config = dict(
    model='image VAE',
    bottleneck='kl',
    encoder_inner_norm=False,
    encoder_drop_path=0.05,
    encoder_patch_size=[4, 4],
    encoder_width=512,
    decoder_upsampling='pixel_shuffle',
    init='trunc_normal_002',
    steps=25400,
    weight_decay=0.3,
)
Rows from block 5 of the encoder, named by matrix and row number. Rows with one number belong to one neuron. Each number is 200 + 40 x the weight over its row's rms, rounded and kept within 0 to 999. All counts start at 0. After the name is the row's rms in percent of the matrix's.
# fc1: MLP up (encoder.blocks.5.mlp.fc1.weight, 2048x512), inputs 86-171
# fc2: MLP down (encoder.blocks.5.mlp.fc2.weight, 512x2048, transposed), outputs 86-171
fc1.486,118,202,210,184,218,208,200,220,227,238,225,224,162,214,171,63,221,200,253,201,225,244,218,204,203,159,216,201,181,307,302,210,200,204,171,200,212,198,278,190,202,257,110,201,202,205,206,179,179,234,150,195,145,262,200,217,202,189,209,200,250,286,204,194,202,221,137,205,293,203,229,199,210,139,200,200,248,95,202,173,201,208,206,187,249,73,175
fc1.487,049,239,245,243,202,263,200,195,197,200,209,222,186,222,199,239,200,220,226,329,263,218,211,201,209,200,215,249,234,203,200,235,205,200,200,230,185,152,142,318,265,280,229,243,213,198,199,122,195,194,199,208,258,193,223,310,199,273,209,219,200,202,209,193,195,200,200,158,182,200,202,185,218,274,190,200,214,198,216,210,220,208,254,249,198,199,198
fc1.488,078,197,213,199,204,253,207,200,200,213,200,198,116,199,209,198,322,202,208,192,198,194,199,196,199,262,213,199,199,312,258,200,262,208,202,199,190,190,252,260,189,234,251,203,199,284,163,210,196,200,197,190,197,187,230,200,220,198,244,242,215,200,217,199,196,192,191,239,204,218,223,199,201,221,231,196,245,176,217,203,211,225,221,196,207,195,191
fc1.489,132,199,200,192,196,221,199,199,199,263,237,218,168,210,156,237,289,184,238,216,195,201,199,200,200,215,250,200,188,229,266,177,201,207,191,178,200,152,291,166,201,205,200,183,199,204,88,193,196,200,198,213,179,246,200,223,200,197,116,195,197,266,231,200,200,200,0,236,408,240,224,167,206,216,233,154,208,104,200,200,119,200,199,192,180,83,165
fc1.490,050,237,199,219,204,200,200,286,189,200,202,210,99,224,207,200,183,200,191,209,218,202,201,199,195,124,204,199,198,279,204,200,202,177,166,169,196,231,139,268,200,178,200,207,206,310,194,194,120,196,199,210,199,149,196,219,247,196,183,196,203,200,206,204,196,194,178,188,227,200,191,198,209,208,203,195,194,192,197,198,200,254,197,197,199,175,200
fc1.491,076,204,233,200,150,193,230,224,200,204,226,202,202,206,192,199,246,148,201,226,199,200,197,200,218,241,217,236,200,144,203,215,277,295,342,200,364,182,200,226,255,212,201,200,200,177,196,206,299,202,93,223,184,286,200,268,200,200,199,196,205,166,214,322,200,277,196,198,201,200,210,201,205,226,174,197,240,216,207,213,124,214,200,200,200,195,200
fc1.492,109,169,178,201,223,162,200,175,200,199,228,200,170,227,220,188,127,236,273,210,203,201,231,200,200,173,204,201,201,202,201,166,245,200,149,202,200,231,163,176,208,199,192,200,225,200,180,145,189,202,201,151,210,200,201,188,222,202,271,200,238,200,174,174,228,125,253,190,187,200,204,254,200,249,163,257,166,200,201,129,203,200,200,201,174,196,200
fc1.493,123,189,193,200,201,144,210,194,187,206,200,199,84,200,207,200,183,200,195,416,162,203,308,186,197,199,200,200,200,201,250,178,258,201,135,199,200,244,196,199,197,186,189,200,200,202,198,216,204,200,200,109,198,0,199,156,200,200,206,200,261,239,216,196,199,218,201,216,263,201,199,186,200,198,182,199,180,190,193,190,200,199,200,200,201,141,200
fc1.494,046,195,196,190,198,0,224,197,153,207,212,198,193,200,248,253,198,203,201,333,194,201,208,202,190,195,200,193,194,221,201,202,280,208,200,334,231,188,212,266,198,206,201,316,227,217,197,239,198,195,195,220,216,34,190,189,193,200,191,197,200,211,239,256,188,194,189,173,264,202,217,166,233,265,199,199,168,165,195,213,196,192,217,193,191,191,191
fc1.495,060,242,197,199,200,188,201,202,199,200,181,200,157,196,237,200,109,200,208,270,200,202,226,200,199,201,242,199,199,241,202,208,200,189,201,204,256,200,200,197,199,200,196,200,200,197,200,210,138,198,199,201,196,194,200,197,261,203,170,198,200,201,175,214,198,294,202,137,204,200,200,204,181,240,195,199,194,199,199,118,193,224,199,199,137,195,200
fc1.496,085,205,203,197,197,305,225,199,199,139,200,192,193,176,390,279,201,200,125,204,307,148,373,200,198,202,204,196,195,182,200,224,172,180,200,204,204,215,186,199,197,184,184,200,194,270,281,186,150,230,195,200,199,210,197,236,172,196,192,194,184,117,182,200,197,284,202,202,202,200,188,47,183,189,150,219,203,227,195,129,210,197,196,195,200,204,210
fc1.497,101,303,298,199,208,233,199,237,200,200,200,208,200,185,332,221,211,201,216,225,204,172,149,192,199,190,210,198,196,128,252,206,117,187,198,200,198,280,64,245,199,196,197,212,192,200,205,209,160,200,195,212,198,212,200,203,194,198,214,195,200,207,68,254,200,214,197,256,310,199,200,199,166,115,283,198,200,237,197,169,197,198,196,196,201,203,222
fc1.498,080,201,203,200,238,286,187,200,189,194,200,207,103,200,191,189,119,201,200,202,335,199,200,187,193,200,180,200,202,267,204,200,200,228,146,201,200,196,209,217,188,198,201,202,200,197,192,18,229,193,201,140,186,182,200,191,200,200,228,259,200,200,214,191,200,200,239,156,194,200,201,173,199,188,196,256,184,194,200,196,210,200,216,201,44,194,199
fc1.499,064,201,200,200,200,159,200,200,200,200,200,200,90,200,271,200,200,200,200,200,200,200,244,177,200,198,200,225,205,200,244,200,274,200,85,200,200,200,199,200,200,200,200,200,229,200,200,190,169,200,200,199,200,222,200,200,200,200,199,200,250,312,198,191,226,208,200,202,200,200,200,196,200,205,201,200,200,200,212,198,204,200,200,206,200,176,200
fc1.500,113,197,193,245,191,206,201,200,218,200,200,175,206,201,187,230,202,203,186,36,309,227,200,208,237,167,200,200,200,200,200,198,106,201,142,202,168,186,206,200,189,202,205,200,202,230,215,391,203,200,196,173,202,200,208,200,257,222,219,200,258,202,202,199,263,195,200,54,331,202,157,196,204,161,188,200,248,200,211,203,186,244,203,207,189,199,188
fc1.501,082,191,226,200,197,226,148,199,206,200,200,200,200,199,178,193,236,204,201,200,198,202,175,202,200,235,232,212,200,240,138,173,280,200,200,200,200,214,204,208,200,202,198,200,202,164,199,401,155,200,200,200,196,294,200,199,200,206,200,199,227,200,200,173,201,198,200,191,241,200,201,298,200,212,216,199,241,175,204,200,200,200,200,200,168,152,200
fc1.502,115,159,188,191,197,175,201,191,197,302,218,200,187,206,197,232,205,166,201,204,203,255,144,208,200,175,167,200,182,290,302,198,200,200,194,185,200,194,283,175,200,200,209,160,211,208,143,182,201,195,194,189,192,200,186,220,200,199,201,191,228,281,173,249,189,212,0,224,371,203,217,153,211,246,238,160,200,195,200,180,158,199,189,185,201,201,202
fc1.503,144,126,164,200,197,67,223,140,169,200,197,201,218,201,203,188,148,180,171,197,238,179,220,221,186,196,172,199,200,243,201,220,249,214,197,181,214,200,201,200,165,205,195,141,194,163,225,292,233,193,174,203,175,115,193,206,168,184,281,200,201,199,207,197,172,217,201,195,225,199,198,194,232,288,380,201,133,226,200,107,198,184,201,200,182,199,196
fc1.504,061,200,200,200,196,174,166,173,198,199,200,239,201,198,241,241,200,199,195,214,296,190,197,164,197,174,200,199,200,63,200,205,187,219,199,272,195,237,168,200,200,201,196,228,197,200,176,164,200,196,113,205,347,135,200,195,174,197,193,174,211,200,188,241,194,177,164,193,312,200,205,205,199,191,238,125,164,200,188,200,200,176,198,200,200,231,200
fc2.486,118,200,200,200,308,179,232,200,200,194,189,200,200,200,200,202,248,200,201,200,203,264,200,200,200,136,50,200,200,171,230,200,200,200,200,200,200,200,374,200,198,199,200,200,181,200,200,200,200,200,200,200,256,200,200,243,200,200,38,200,200,200,200,204,200,246,200,264,200,185,200,200,200,200,209,202,200,254,200,193,213,200,200,200,200,221,200
fc2.487,052,200,196,200,196,200,154,203,221,203,200,202,199,199,197,200,201,199,253,284,173,163,212,208,200,242,235,197,199,195,189,204,118,93,200,206,200,211,198,201,263,195,201,178,207,200,210,142,201,200,98,200,152,200,126,200,203,200,200,306,220,200,173,200,198,200,210,192,145,164,211,199,200,199,200,126,221,228,203,184,223,203,200,200,222,139,240
fc2.488,072,200,200,200,200,173,200,200,200,214,152,200,200,200,200,180,120,200,82,180,200,195,200,200,200,200,158,200,200,238,201,200,209,197,200,200,193,131,199,200,193,200,198,200,220,200,160,179,200,200,200,200,89,200,200,311,200,200,200,200,200,200,201,200,200,200,229,233,264,200,200,200,195,200,200,206,167,200,200,412,169,200,240,200,200,200,178
fc2.489,123,200,200,202,196,200,204,238,194,150,200,200,200,200,200,200,212,196,200,200,206,200,269,200,206,289,200,200,200,120,200,200,108,200,229,192,200,275,199,200,181,199,202,206,176,200,496,200,200,200,279,201,203,200,200,227,200,200,201,192,200,200,99,200,202,201,76,99,200,195,200,200,200,308,207,201,200,268,200,200,201,200,200,200,230,200,194
fc2.490,055,200,200,195,166,199,191,200,199,199,168,200,207,199,202,266,209,211,314,259,169,68,200,180,197,240,183,200,202,200,105,200,152,190,200,200,160,212,208,200,275,202,171,203,259,214,198,243,200,203,130,182,160,188,172,275,200,197,194,252,229,205,197,204,175,184,217,176,103,200,221,197,201,205,120,92,176,196,200,239,200,200,200,200,203,204,207
fc2.491,061,198,201,200,272,282,200,198,200,202,200,197,200,200,198,200,200,200,188,199,200,286,199,200,200,200,226,201,189,190,209,198,154,198,151,200,200,200,201,199,191,172,258,200,200,208,197,111,197,213,200,200,192,200,242,197,198,202,223,153,208,198,195,203,200,204,112,200,215,213,199,200,184,107,247,203,302,282,199,115,200,199,200,199,195,200,205
fc2.492,127,200,200,203,189,196,202,200,200,199,253,200,206,199,200,236,250,195,120,211,183,239,232,177,202,214,194,200,200,196,165,200,217,204,136,200,192,245,240,200,129,204,179,203,144,194,197,113,187,196,205,269,158,202,200,115,200,212,218,197,203,205,177,185,201,202,93,176,211,191,200,204,200,159,211,209,275,183,200,97,177,200,198,200,208,181,133
fc2.493,153,200,200,200,200,197,200,200,200,203,200,200,201,200,200,157,201,240,166,81,204,234,200,200,196,200,200,200,200,200,142,200,296,199,149,140,221,199,206,200,173,188,200,199,171,200,200,204,231,200,311,230,268,118,203,197,200,200,183,184,200,191,206,200,196,200,166,200,154,239,188,200,200,200,212,240,195,178,200,141,101,200,200,200,204,181,200
fc2.494,043,204,192,191,201,200,214,207,207,215,155,206,200,195,195,182,93,215,201,178,105,196,199,244,192,201,225,197,200,200,170,206,201,201,199,204,188,186,195,200,273,208,239,195,227,200,220,228,201,204,191,135,215,194,187,312,204,203,200,263,170,199,268,200,181,202,194,180,173,204,200,200,198,193,151,22,173,263,203,273,179,202,201,200,189,199,199
fc2.495,050,198,200,201,198,219,234,196,200,201,229,194,200,200,197,189,203,200,184,203,125,201,207,208,200,167,204,205,200,131,172,191,211,228,232,200,146,337,200,190,196,206,201,200,200,200,220,214,188,207,141,199,167,200,178,244,193,201,183,199,181,201,171,237,200,316,195,132,352,200,200,199,200,168,198,198,209,225,198,191,185,191,199,200,208,227,181
fc2.496,066,200,200,200,253,200,220,200,200,200,209,200,200,203,176,169,228,199,271,179,221,311,191,215,201,200,202,200,186,176,200,200,200,204,242,199,200,252,213,200,205,254,199,201,199,194,210,200,200,194,155,200,203,201,221,126,200,184,199,195,133,196,151,198,200,278,127,223,193,200,165,157,255,210,162,194,238,250,200,154,201,200,180,183,200,157,200
fc2.497,059,188,212,192,200,201,25,192,200,182,122,182,151,226,230,161,199,200,245,170,199,200,177,236,200,238,272,214,200,200,201,187,129,160,164,200,205,212,296,189,200,165,202,200,295,200,225,200,188,200,212,189,196,200,199,273,185,199,118,212,200,167,211,202,200,170,164,250,199,200,176,200,184,274,196,152,177,290,187,153,200,186,200,200,224,201,338
fc2.498,076,201,198,213,185,200,197,201,200,199,249,201,204,198,192,233,264,200,209,235,227,232,203,204,200,213,264,199,184,188,198,201,202,193,137,197,262,227,200,200,165,197,201,200,139,200,237,299,197,216,252,258,198,200,204,72,201,199,191,138,199,199,75,200,200,207,169,197,214,190,200,190,195,173,210,274,321,215,201,66,199,201,145,192,155,140,227
fc2.499,140,200,200,190,216,210,214,200,206,200,187,200,172,200,173,193,191,211,212,200,195,195,200,240,186,229,197,200,200,194,200,200,198,219,186,274,200,199,206,200,238,204,186,190,263,191,221,200,200,200,233,129,199,190,180,210,200,200,205,317,197,215,121,200,192,160,179,228,136,284,181,194,186,229,141,136,145,200,200,209,228,200,203,200,176,202,200
fc2.500,075,200,200,237,200,200,200,200,200,214,200,200,200,200,169,200,200,200,201,200,237,205,170,202,200,200,254,200,200,200,191,200,285,270,200,200,269,221,189,200,244,198,202,200,200,155,200,192,200,198,289,119,200,200,200,128,200,200,200,172,193,200,199,200,200,191,200,296,89,202,200,200,200,200,167,218,200,179,200,133,221,200,173,200,172,116,206
fc2.501,046,200,200,206,273,200,215,200,195,210,205,200,200,200,106,205,200,194,204,219,212,222,150,307,205,195,179,200,200,149,271,200,210,323,217,196,200,208,190,200,215,307,115,205,199,200,200,199,223,200,321,200,200,205,202,203,200,200,193,198,162,200,231,202,206,220,166,199,321,319,182,195,200,183,178,200,205,223,200,362,192,200,196,200,173,196,226
fc2.502,110,200,200,210,198,200,201,200,199,162,200,200,201,200,201,271,290,200,231,198,210,200,439,175,200,199,50,200,200,127,193,200,194,215,193,199,233,201,294,200,188,200,174,200,173,200,275,137,200,200,259,200,209,200,200,155,200,200,199,176,218,234,169,137,200,188,0,200,116,210,200,200,200,200,201,199,200,176,200,130,200,200,189,200,199,162,106
fc2.503,099,201,198,206,200,223,200,201,200,197,200,201,198,199,194,296,218,200,188,200,208,205,210,169,200,198,197,198,203,172,192,202,240,263,57,200,241,198,201,201,164,206,196,200,200,179,177,81,200,199,268,202,205,200,200,165,201,201,202,175,266,239,208,199,200,160,200,202,141,221,201,203,194,198,203,208,201,127,201,184,200,201,200,203,217,200,102
fc2.504,063,195,214,188,201,202,155,194,203,209,168,186,156,228,194,205,188,205,206,189,200,200,138,275,194,209,265,205,198,200,199,194,169,201,200,207,198,112,200,198,208,150,206,195,221,199,140,301,192,199,200,192,1,195,193,197,194,199,207,207,146,155,237,226,193,136,210,231,213,242,195,196,124,200,198,193,194,207,195,354,194,196,202,199,174,200,201